{
  "model": "waveform VQ-VAE",
  "dataset": "babble in 24 made-up languages, each with its own sounds, syllables and stress or tones, from a formant synthesiser",
  "train_examples": 39062,
  "input": "waveform_16khz",
  "bottleneck": "vq",
  "encoder_arch": "mobilenet_v2",
  "encoder_norm": "batchnorm",
  "encoder_activation": "hardswish",
  "encoder_depths": [3, 4, 5, 3],
  "encoder_kernel_size": 3,
  "encoder_wave_channels": 96,
  "encoder_wave_strides": [5, 4, 4, 2],
  "encoder_expansion": 4,
  "encoder_widths": [128, 128, 128, 128],
  "loss": "l1",
  "latent_channels": 64,
  "decoder_norm": "groupnorm",
  "decoder_activation": "silu",
  "decoder_weight_standardization": true,
  "decoder_widths": [32, 64, 128, 256, 256, 256],
  "decoder_blocks_per_level": 2,
  "decoder_block": "plain",
  "decoder_attention": false,
  "decoder_upsampling": "transposed_conv",
  "codebook_size": 512,
  "init": "trunc_normal_002",
  "residual_init": "zero_last",
  "optimizer": "adamw",
  "lr": 0.002,
  "beta1": 0.9,
  "beta2": 0.999,
  "eps": 1e-10,
  "grad_clip": 5.0,
  "ema_decay": 0.99,
  "steps": 7200,
  "batch_size": 128,
  "epochs": 23.6,
  "lr_schedule": "wsd_sqrt",
  "decay_fraction": 0.2,
  "final_lr_fraction": 0,
  "warmup_steps": 360,
  "weight_decay": 0.4
}
Rows from block 12 of the encoder of a small waveform VQ-VAE, named by matrix and row number. Rows with one number belong to one channel. Each number is 128 + 32 x the weight over its row's rms, rounded and kept within 0 to 255. All counts start at 0. Numbers have three digits each. After the name is the row's rms in percent of the matrix's.
After each channel's rows are labels from the 100 clips, of 14976, where the channel reaches its highest value: "loudest" is the band of the loudest frequency at the time of the peak. Only what is clearly more common there than usual is listed. The data: babble in 24 made-up languages, each with its own sounds, syllables and stress or tones, from a formant synthesiser. In brackets: how many of the 100.
# convs0: expand pointwise conv (encoder.blocks.12.convs.0.weight, 512x128x1), inputs 0-127
# convs1: depthwise width-3 conv (encoder.blocks.12.convs.1.weight, 512x1x3), a 3 kernel
# convs2: project pointwise conv (encoder.blocks.12.convs.2.weight, 128x512x1, transposed), outputs 0-127

convs0.51 028:148157136119102137092116089110107104154150031105138178144085110112115153147152149156113111142125139133129115117097128120042079139111127197113106145135143160149160161104172126146171146170151152104135115078146114138133144103085123187090229159061209123092124127155129101180177110100092117129099147123104072142086119138171080125129113128091168132105140067148147144134150084121136109077053
convs1.51 026:127183135
convs2.51 063:157090121176136172163152081125154215123126130136105134023139120119149111138116102125134036174118134137098215124118145129191112047073120138127124123151123128140117128140137136118145121106127122126133123104118118134144096160138131097137135157117116119143073118119128136114125139127114109134098107010044122223136135121111131149142060142115127115072119119134120044110125141171121131160094
loudest: 2000 to 4000 Hz (54)

convs0.15 119:140135175135123146138144051105093099118149198141143140144134207152108095120163095134119119117143134106121109124126108150139175126120129072118131130162124153104151129126086147150190176109182125122122134153136152115108141167099095071184145098170130126146103143050111126115103159028169112155072138146149164155170097140150212111093114123125099116124092161140088112146201219084139171143159
convs1.15 108:099136082
convs2.15 170:132060128130151108140073130135141130063128151159131044129096133088153108166113141138164124116145078097076135099130121118130117129111153123110132185190112142107116122144113149166120100127114093101135149142194095050085131125028114128103013142134132150097130141176127116116157123039135151101173127136136118141128149133114135229059124125147114085121178140114141130105101110126127101138101
loudest: 250 to 500 Hz (53)

convs0.375 141:122088164117111146091094107116104139131191148168132137119148165112090087146122080164119121145182137082142100106135102133138146145142095138083127091140166178094155089159115099154127147104149095126167141163171121142145109122110112075180162066144142093176123163122106154064091141026147106100101158191159162151206104133133136081128104064147073132165137164179131094170134163068134174133161
convs1.375 128:135153079
convs2.375 112:122070108116142140128059128122085139158121155165137094155080075088129082159157113137119139133142140127104108086240136134120119145098167093113149132114109143101148155136082134172063080132133119145197100098181149070074150126081100134107029184135162169097128099136125113174153123082163094111178122096138121103118148121185107219110156124156083093118130148118126131128139138137118096144141
loudest: 4000 to 8000 Hz (51)

convs0.337 089:118119166140139110053139199098114162120090072106101085117150076149142153106139159096179151161173103193114166158174103103099127107099182160164116128090101141150098101132201114149111084111049171104095157140121112161118103076155113108089069138166184145104155105180119165127104092167098188148077100079093172088104112095144116149135153153126169137135136136099134120105086112146168109112125
convs1.337 073:173124096
convs2.337 087:127173150139122142095147122146104129157104105102115092111131092119118060150125076146196124124121171165144129116189094131123128122106174122112039151149118119202127126068143162101140178127112117138125130153088023129086097136098118125147105117138110088114124144131135131125140136059105104219102130095124147107232130142099162168126122102168145185035114140097152114152114097131110133122160
loudest: 250 to 500 Hz (66)

convs0.361 104:131088163094144146138102143156105166014142138116077128070124081114097156109203098147131178117177151151133169099107097081102093169057109124114078154129145121111115089145099139159117142161144134122172157143154139156148077130097179117118143125217125112152176143164145153138148112064142122188150122113126165130148081149216134143149164097142138082112189135158160128157150156113114137106123
convs1.361 135:087164138
convs2.361 149:148127190155121139139093107140161168173113131171131136104082092173138136106064176114117112149069121132135142071109190106138074072108156122148179087130159128138119153168157097059134171130143129135128121204101131130112179132171161127113112129176091161112117112084132115172123100198185105186123120086122047170080083141098088110151105101131132098136133179160068096107139125139146100143092
loudest: 2000 to 4000 Hz (38)

convs0.416 150:102130115140133146085136068177131098116141147143137132127137253132092074128073093139098121143120135096094116125125102123126115117119105119103134123161138117106157137149084133102183194127204114128126133166121132133108122107106104111180217047133152129177129157046094119114145112043134098121120123190154121174177114127083130129093129118127100105155085165148106135161156206108136164121120
convs1.416 158:122150078
convs2.416 156:127080060129133130152099129114088108117122159126142067126128141055143105170182129131168122148229115090075130118135136114141138136147105114105126193109086120099138132101095126226115112127119142104106148057204140080092142116057105124127112151098173153110121130134130165121139112045129148062151125137136178151116186132172135194097124123125123097088132092090177134137123156121091117144099
loudest: 4000 to 8000 Hz (45); 2000 to 4000 Hz (37)

convs0.179 141:086118115115150085126115125132139114113082132198108123088138182153158054137123096132142151104126150131168152116158141100157126123182155098147113090148111116131093180155121152085129174107117096245125134132120148141156123115157112122152120073131124120155163197101110047090112097145160093122111091199207135151131145096125125134085168129078081178181118128104120088116116168198140173145157
convs1.179 153:074139129
convs2.179 133:101113113116132116153145136145099081098097131127132124145082180095127108131139137152104128082111095108098118126180151142143123116095170107080157105074068144129139142040086118127093117127117104138104084174074088141102126127129105124091131105165173079084142192155152100232132141183123147214128135111123060120115136125144099151065158126152079162106183151076155130122097085134150054147122
loudest: 250 to 500 Hz (54)

convs0.387 093:124138164144106105082119154102124142166181133109121090150172113117132190112131172132147134170152097168109137191154096144078126114045174137132146131094132164126113039145129104148104013107122198094092205158161141149143073123137138104139075132155153125121104135135110174106098146151094190136133136031085161099128117140127123150117107158169155115118099173126125128121134138074127159130113
convs1.387 065:105097088
convs2.387 091:133128144137106132081045108083103163170106098120128083108141091153151122150165100102188110111042170154150141136153165115124152149097192156161093123186145101162112135060152119109137193130106137147186062139115053130073093140089118118147130119145081156076117086125133137179085128124136081124101130091101152174190158144188179186134116122146148137137102144135102107134140090123109097119159
loudest: 250 to 500 Hz (65)

convs0.489 120:111138116166126153102179133155152112126183159087128058147168109124110175080106150082103132127108101143055127206149110138090095085071152147167153161096115121121110085125114143126111098131169185028074154156104132117073106131138145111135101176135156172145109102113111132129144145130122170110158125059107101131136148119078118154103109177186145112110094187114076163126124138047128171124089
convs1.489 123:176155121
convs2.489 141:138099095158105123132081127116103129177164130163130097117126028104172112148141156108172127126138080111099129067105150146129165116110126152130123103171098097083093135133116133134070099103158147135219079076158165121072159126110052122152105197120145172066128110102126089144115133116147090076171116136123139141113170120141148160170103106158091084162051120148130111071195159128097124134153
loudest: 4000 to 8000 Hz (88)

convs0.318 127:079137041138187101124135141221187126093088089137143093127130149158119096138056129098160111167135113111097124160149112118153112107121140146152117080152100057138135186121124166082149151127139084134085170084100093126099139112136172124128205128123138156166140124087079139126169090085125173072148093183128099149133190117069094149108135157133129089156107122091070130131080149143149125121092
convs1.318 109:142145179
convs2.318 128:120195163130099126103099135098134123130137093203116050141141098188141084186113095108139143131015164154175111084184171134118107119122188140148074171221157103117101134122160109048136170122133137123107172196102098134069123132126151134141086140119086120075126122145141091182113139138111143123176124118128111178139132147117151179116145091119148136098125168114129125120120089130145151121130
loudest: 250 to 500 Hz (52)

convs0.182 030:151184146109107130149090082114124110152147070113124159121101086098115188167164124171123129164121157127178139104075117110065076139096107192096117118129150160147106162121161124137160162193160167141140165061156107119169122147082143213105206169087172112112141114163132144171177114089129133143137138132111065164084138140158098132124139122147159113103142065157157144142150096129119123076048
convs1.182 027:095084123
convs2.182 037:132249111122115187127202113123107144147109158053102123121119175145131145100103167145120129141118097170136131164183146144113112129113115088137133059187153116119147178103107104124073130124143137158096103145114083198149166136106087131087118127158115073088141171167161199177133133124198124143139136132151078105102102143139092085110132133125087189147193172160101141137124109130130094120091
loudest: 2000 to 4000 Hz (48)

convs0.458 139:130122092134122136117126138142161188107191141103131090135171107112085188122102125126131126172107131125113113159123089144131101124074109129118134121114137135113119066156111128118071081133143162087106212112133134172120047144114185117136136171136121134168109092125101222092141155090127221105163152080106139067153160152116122157119101150226130052132118147138119130167117124071101169138103
convs1.458 086:146129180
convs2.458 118:138147057135131118148123088128100163143171114078132181123161096111124166099201141100159130142109141106138130176115080142156152130138135152165155089139126092149132093123153189156091076137194167118173109086201179150130090130084077124155139129111139145141127119113111103111108148094074117099076123126127164109154159174155174098215114141128103162191055100171158116118212141141110165135133
loudest: 4000 to 8000 Hz (98)

convs0.6 140:082148138119136115088152203131134095089063126137090100091145070153126125110147115109127162115152141181093184142175070086088137132115186151141138126050109123114138155123169160145104152119059138165111102142118146118119135071140148114116113157159214134163183159166095104102112070097152109121158058127145141117121128023139125141091184154098116122143108128119111112120092103206133133126143
convs1.6 127:164114088
convs2.6 183:122150081134097143118161120105104130122162121057129141123159091138082122119158093098208121143151173118128139141181031133135153121128158151161097114131141086177116082114144117165091114128193133097133101121157081126145074136040120120168097135134123115177132098085114183134107147027110126130087130116132173105177148182132165169172116164115106199113084087124157136159166161128106149133114
loudest: 250 to 500 Hz (63)

convs0.469 161:085173124119149093048142126145137121181096132132117072113166226150135089115108111122165139138125153148124153174139118113150082123144136125135167102022103123150072149144113169114145152109131111208068219131117158131129106103145124124129109117132122131142150153113090150107119092121121170139118089158155153125118128081126115171079157204144113070162056129076085108127111146185129162135146
convs1.469 136:094124171
convs2.469 269:114054116121119142109125118127073143164145113073129115140116137121144186090175182137115117072054100134118128162121121133135126124112143127124080055071122128147135085145103125151122067141141138077178080085107173180141132127108067131098184095180128099083135148139136128189125144176159113059077132174123097153144159139152150131126150122121091175187122121165055126090147090136088062133138
loudest: 250 to 500 Hz (63)

convs0.76 106:135152079161116119084146147156172176109188121116151094156166115104106189112087132116127100164148112109113098185112099150114077102077110154143163121086120140121129114162131132120094066130137127061081222127128160133083057138107180129130148131129134156144101082135107183109150151109120226115165155101110114139129142143088098130109085171206136078125098154107090139138077112064134153140096
convs1.76 082:083101110
convs2.76 081:140169142177099123087117141085123109189153119107155172092123126176115170105133100082143111147047227127147149118134114090144130131155097144180183111198185095169127087115167120108149172144120164135153086139116099160136155118154169126160169090131102154160103064113106064139080108090093072121115120106130131126125114133174157072191104162130124170152068121164131112131179107120154165132140
loudest: 500 to 1000 Hz (48)

convs0.497 141:112122088104112181117150132140125096129162153130071132055119150106105109074103092143071191049074184132157153126090107063112092160145096143102178179094155122060145070147129165091101183171129073140155074120109163090112140079124108144133127123097156114146178139117119117110137091106137029137187123145156100188122147110127117109113167097145090143127116116174149137142126106126127134112151
convs1.497 152:134124183
convs2.497 188:130179138134094159186196136110121120177143118100144112129117138181111145114115173094153132105094059111054119200159122120103121102141155113177102135155173109159162135087126062156140192140121134109066094171097053107159139118160125128131152072148102125084117105115102183133107126197224132198125130120140127115147097142105139101083134055147127155087167118146135117139134130113093126143108
loudest: 500 to 1000 Hz (62)

convs0.273 128:123167179130082144128133121077092079242137132139139186145110130113139149135164142161108120115082146124161119104104163140083116134151130136107111156089141188123107111090161139161187147138126204132164072110153167140158194137128084176138083147083172088104115159127161111144123137186128084204119131099138095081069130102166130107139124118080117183069112115149142128117169107135068129132096
convs1.273 112:102162093
convs2.273 103:126241119123101131151160123102128138110158110128092096125143112161084139150078109124075123148092134173229127103225092192130115119145187120139102120157153093156127128150132172105086135121156140109100150199118179128185127145080119129135038116099132112096130177144125111105123192066111156138211131111124099132126131161101133154132146096106151103163124141142166125149131120132147169122117
loudest: 2000 to 4000 Hz (40)

convs0.91 214:118119096097092156091129133158136083098163162155106147079142146079086135124097064168072156100119139108123129140106105108133090151110075140072186124110171143061127113157114136112099215160140088147141138161135135127128116114117139111171173108127132098215143164103089129088140126080141084098239130164166105181167151130100112088113143096153069143172115159178139122169135161093129153124132
convs1.91 171:084152152
convs2.91 249:123165143117163111140150124141161141142117154155143116125100087092167125136114135164193119149076100099107135045063081117126146091099095105117096190159094150113127149190091160101104124131087135121111145184102082142110130126137133122102105110116154087096118125132093135110126121093117163037170126101122131134160116088114150104164130000202126147138114166115124115050133074130166104151106
loudest: 500 to 1000 Hz (82)

convs0.495 198:113123140141152133102143184145153171088138112087119060128149054130108189100140155081134132153127117155129139192176079126065125124077172168161127136129108109116118103153166118135078059139091168099076150142101118097082076112129177121101088196157175168155130094158090176125141128139116196137174120038081131094127129116137110166123123172160159071101131150106113139131096107109142121121105
convs1.495 167:164160101
convs2.495 197:126155091123064144131155131083120104198168079124106076137159091155170119177134169070138130133108036150071120161154159165130173098145144153161082138155147056113082111101145085123130129118134154094110146093154126111131147138123074129167162163155123162048143095119138097114085164147190105107172129133125150101136161144111180139141139064108144071088083098141162123117166131125059151112147
loudest: 4000 to 8000 Hz (34)

convs0.23 163:112142065099091141147122142156141083107162142154109129088147147094110088095089067149103152083096161114156134155103105097119142160148115131098194147147154125053202119151114153088090186160118073154136081124132153118117114111117131149187155068089125105173158164100106098085138112081158041115189119183170072170141169118094128108116151093137072156153111136158124107151126139114070153122143
convs1.23 149:161172119
convs2.23 189:113162104124061157209157141103105106178149116097139127148142146189113151130152162079120138128144077105087106229190131131109139129155128124185120151129185086132173128076132048181124164138134157115069114122138094074130146121141107131150182094135119168097131088121109142109106139177206147185126141135136153111106115147149132110074157119104124117089156098143146136170141161113042151141101
loudest: 500 to 1000 Hz (64)

convs0.174 125:182124103124156165250099075125124112131091173105122157129090144158121119123130139137107140061120132134121138081089134132221157134135087055100108155094130103119118107093087152092157136130147076122166033091130158098141183193121109133130161156112057111111127141095125135169123146122166096118113121172129111151165149123132196096130144120081134115127123117135171136130175141152154071133177
convs1.174 126:119179107
convs2.174 116:127128108127129102146092130137099129192084162115122145123116115096171173123137204154125129122135093130126135179105192129127128138112087082098148101090093135029172192080058108160079085125072188188140096077145128134098161125152083130098168137137178138102128150170152092176153116190183129096131128169146120156087133085141087093120117087130068092151114148103143137123121097125100093132149
loudest: 4000 to 8000 Hz (54); 2000 to 4000 Hz (31)

convs0.475 042:163177122110102117119089093075104131120163087121131199137095108096122125154147117204126119148167145121172115087084137127104087148124113169085102113143163187139163122114140123129148102161155134123139169044170111144165133143070132175100236127080161101101116132173125115162166129082112156111109163148092100187102111142181100087132104112128147141130164046156155130143149084114143108096066
convs1.475 033:155164161
convs2.475 090:153116130255135144148134064128142205126130127129107141018134120135137137129118124125131053166114128137108215121126142133181120025098114130129144117141137126121124131126137131123120110114133124128134121124118123125134107153128143096131135127113123118136095127123133120133125139126106109117115106049049116255123129125115127140133057144111121132089123127129113046116131133178134131149095
loudest: 2000 to 4000 Hz (52)

convs0.380 094:102141128138159184132143047154130107110152189116104096119136171134085108064124131102090162118087145150093150143115101115145110110083110111146109173131120097106159080137065150137160164153236195071116135087094137103099119127091130086151196155163125152147127117059085124136129126104147118121141110127154124155165126136103174165071142145160128098116081192140102170144176190077149159114120
convs1.380 113:181143120
convs2.380 143:135143092146092115157118134131081098196156133168130132117153056116143099120143121107160133160174083116114126121076161138135159121128095145124144128140133095079141168081126088151085129108166177152148115033159149137114197120150068126191169179109155143126135117055130084135115123149156106114130125133128169172118154114134122108214114118125090129138028088111169122119183195126081169127138
loudest: 2000 to 4000 Hz (46)

convs0.227 227:121128130149104133106134143114137145103169142174146136119161125128102099127119024128129106130159134060132081125123104145160143124141088123115174105113137155056146121161120146130082158092125085125144148171131135139119105141127149098177138056143120128206112160133094143061096146044169118074139159201189159144180120128119115093107089089132043123171135148139114082155089130076139176161170
convs1.227 193:125163085
convs2.227 245:126070089123130121123048117110077131128123146161141074138079079093154081179159106108162132140149119110128121081156131122127143147088138129131139159106112117098115146137110132158075095130135112165211109101185132052047127122086077125134070197115143193089123095129116126137127118087141082067188125108131157133128178141176148221099137143154109065107133136128123130107140151121090105152133
loudest: 250 to 500 Hz (49)

convs0.374 115:142170135123108138127110110103126125160135038096123153136096082115120147127133155143118131168098136150184132125114156118027127117117134213131127156151139162141135109115186110129147098181141186103122112058125087108133145104120140172099122195110217141084129088139122119178156111200101150096071142101080101113059139146147106130123124133134186134112134105143163159138143118131133124060044
convs1.374 099:099140082
convs2.374 110:128224144128120131116199125119148132181125125065117176124134105151107169081098190129098127129036127171202130141182111145131130107134150125137127040094138120116131118138139147080098126132151166129095113189058152212208126132128095129120152096128119085098121147119123139177123137159136141111143130131125097122124106156098131027181130080107102176166091143145121126129132112131143132122127
loudest: 4000 to 8000 Hz (30)

convs0.327 104:152091171100148125137077149155102174004126122117102134096119051121126179120214097154147151115189143142134156110110081103113103165095126133122076141080144133127124123126136144172107120150119124131168149141181133139163076141078154122103165149192133103134160137195153143139139122057140126186139126112125156125141087119227113131153151105122147113084212118141168122132131108126121123109116
convs1.327 123:080149145
convs2.327 115:143147166147119155128100107135122157159126156168129137114064078165133151101073157102116107169081087122086152075141190115143089075120130116156210096149163118127138145132153075087106149133170127123143112201136140109111193134160165135114102110159102168091118115075137098173140114173200113196157120086114061158070092162113089095137095109126101089117121167168082105106155154138149101150089
loudest: 2000 to 4000 Hz (52)

convs0.162 071:159144118115107123136098110114114114149133068094115169135089096122141141135130150153132139140102139165167140102106153115019115133140145208122117163163136156161150120120191123090141057160135145103136111083134101105141139104116106190071143142089190125070133097180154107194149113186118145129090151108085094157070142126169098112140121113135176129109157059133174145125136066140149070067075
convs1.162 079:138147179
convs2.162 128:155110123255136143166117044130141202123135132144120123031123130130141138134118139124142050166130104114083209124130146130176107027101115120133148140136141132124127131131125123140120116113130126116133131126142114109119124146132141087127121124117136138125093125124124126127131134124126124121132101064064114255119126120116121148123058142128113107100138120127130055120126136186132128157091
loudest: 2000 to 4000 Hz (51)

convs0.121 150:074158141141142099020154201130145115097079077122134097140147113161143115122123130094157117143148125147111134156185089121073123109117192198157149099070086123142133169130196150143127124112083155138086134132109115097109121067137145108099122147158243160154137111147088127115135092102125153089138095128120138111108123033125100125096132167111136117173106143088099119106072135180138126116106
convs1.121 128:174144101
convs2.121 148:124169102117094139103187120102111110150150087064113123118141081144117114115158133088185117121118146146102147137198072153127152118133152158158075091178151080181104093091147097148096144121176139104115074141129080174162090142058098116150123090174120117134139090073123139159087166081120099179075129137132140091224126164122186147184107117137119186106066095125158134123175135132124112122142
loudest: 250 to 500 Hz (53)

convs0.277 111:102140134145134152112132090145135141119169179118116084119174138122067150096126117108094147159091151127121136178137050121103112104063131136136142134164133128077139086164085150137125132154211218082099182115114110128105056137085153095154153152158146159181120102089089145095138135098148159129189127081141132148172116167113153168084133149200116092115090179147103144170152166078129187128101
convs1.277 103:170120093
convs2.277 122:132123075128104127159107130112111108194175137137127127140147060091141150131165174116167130135149062114071123153075109159130158119140075114122175123193104101094111110081107086175077079105167205121146090049167151116111150124107077125150147135115171143115142105092132105162128154103175128128144133162120162156119163113166118122170138060142063127135043090093162129097189167126115134128150
loudest: 4000 to 8000 Hz (61)

convs0.405 061:153173108102086135133105107091116034140126102136128234130085105110127089174130117189099127129131166124168121062117158123101108165170127153087107134144153169141145148059147123121152194146136129151171097049141115140191189118112134163113171143096167092091129157150162063162139122135145072124098148178140095162095123128161107131142124098072125159135157062154152118130151100143118134102109
convs1.405 054:163150165
convs2.405 108:160110133255141177168115054127128186115136135131108125022128118144118142122127137123118054171112143124117220122159124132175106060108128125147138128117150134133115103151128136139141118113117113098156133141140120124108116161127142094121122130112129135135108118119130131118130140134138114100125090067070113250106130125127125130131043131119132129118132131146111030137121137181114131154099
loudest: 2000 to 4000 Hz (50)

convs0.193 108:158153142125121103224136096112110098113120186165156145139146120114128073149170061139118105102135164080167106115093118155189156140151113070112143082200137135126105184130085133134147185115141103173124162139118176140127130200109130108176144082141063126154109141133160122105112159063209099183151131182177147148142101153167173158137120118116071111110143111121111089140152130131101158163169
convs1.193 100:090141090
convs2.193 158:130104135134186121157096131159130108095117183156153069126105125054142100142114119170181126140148119074088129061127136093143096095112101100051140165194069161102136137132103183127122110136117107100114159136139134087099159113054129129117039128127162122107115170144111110145188098038093171113190122122138120140070133116129108175122126093140107110133136148086182130104098116129183130154080
loudest: 250 to 500 Hz (56)

convs0.98 149:076106146140163140086140057179125138127165145140125103125141218145100078110107113127140129154124123117088123126146119119142144114139101118117151114162121104111163117175080128120156152121232100113126161136124098138104106116104095082168226068147145128162127163065068128104134116053123135070108121176148136161186121135092151098076126121159113115180083162149106125142147205090159169121123
convs1.98 170:128142074
convs2.98 171:129051088129142142142057126116081120143133148157141045134106092075146077181174157122155131128188088106052124103148161114127133139128126125112152163147098125098133123125102102192095112127134126104191130062198153060079139122091081125124070179114150179071125110112128142146145114118183119090177125140138156135121187129164124220113125151134104082113121109110141137103133157125104105142125
loudest: 2000 to 4000 Hz (40); 4000 to 8000 Hz (33)

convs0.447 126:104151144138133101019137196103131144153084081115116100129135087130154164119109179103168135155124108166124151148182147119073107111090194167158111111108107128161088136121200090133102101111056180136114147147118102122128126067171143128080067138145192150097141123153118167132119096191054170131092094080093149077100125109114095166134138151122161113154126139096133132106080115169136096120117
convs1.447 110:172143098
convs2.447 102:140161128143114146096171118123085114149119081124071082115145140137160096164183108114152123165135180197130136107124132179122150144125071141140128150142127094188076142091136088100172172090128133164123153196095132140100087161124176116135171101113105107144146126125153101104104173121118100240090126105105145083198124133179158124098105104165183154014133132126115119100152129132133125090160
loudest: 250 to 500 Hz (53)

convs0.118 147:123071109121125205131148118143134173072206146101047111070121138085097121079101126136092205091123118193096179166117092068135132132144093139087180174133160123084155046186113138125117112161134091065131104148113150126097095094118126109139174129114118147136175139137100110123139105113105094089151121141118096187152132125096148105142160095149121128133148142182153156134134162063094126097143
convs1.118 138:090156156
convs2.118 188:124175129110126101160155142110174138140112147148145107134114112101188109157117146128237131165116102103089120083065140114152118098100102099117141199202095116074111195132094157105084132125100150144067159193119093106119136120101146131117112127111163100081115134154101147168122112122108170073226127100130137124101146101120136152138140032172107111115108158093157119069137091131161122154093
loudest: 500 to 1000 Hz (55)

convs0.101 152:074144147134142108047166197120140118092079098128120105124142087168133139114148127100136133119152138158115147153173067110075127116126189180150147114041094129117131161135200167158120135125079149140089113140105139095103123076127162110100109167162234158163149124160079125110126091092142144094170085121131144119110115018145115119080148168105126128150107146104106118108097121183149126121119
convs1.101 130:171137094
convs2.101 179:125165110124093138099173121103105118158153089071117131117145074149100105122150109083194121132120165145123140130193067147124146120129174163168076101148156085201102093103153101137109154125183129115142085147137076166148097140066102117162121122172115122156133087069120153138092158068109097174071127118128144095217127173114180157192115144124130192097062090140141128147175148133119139123135
loudest: 250 to 500 Hz (64)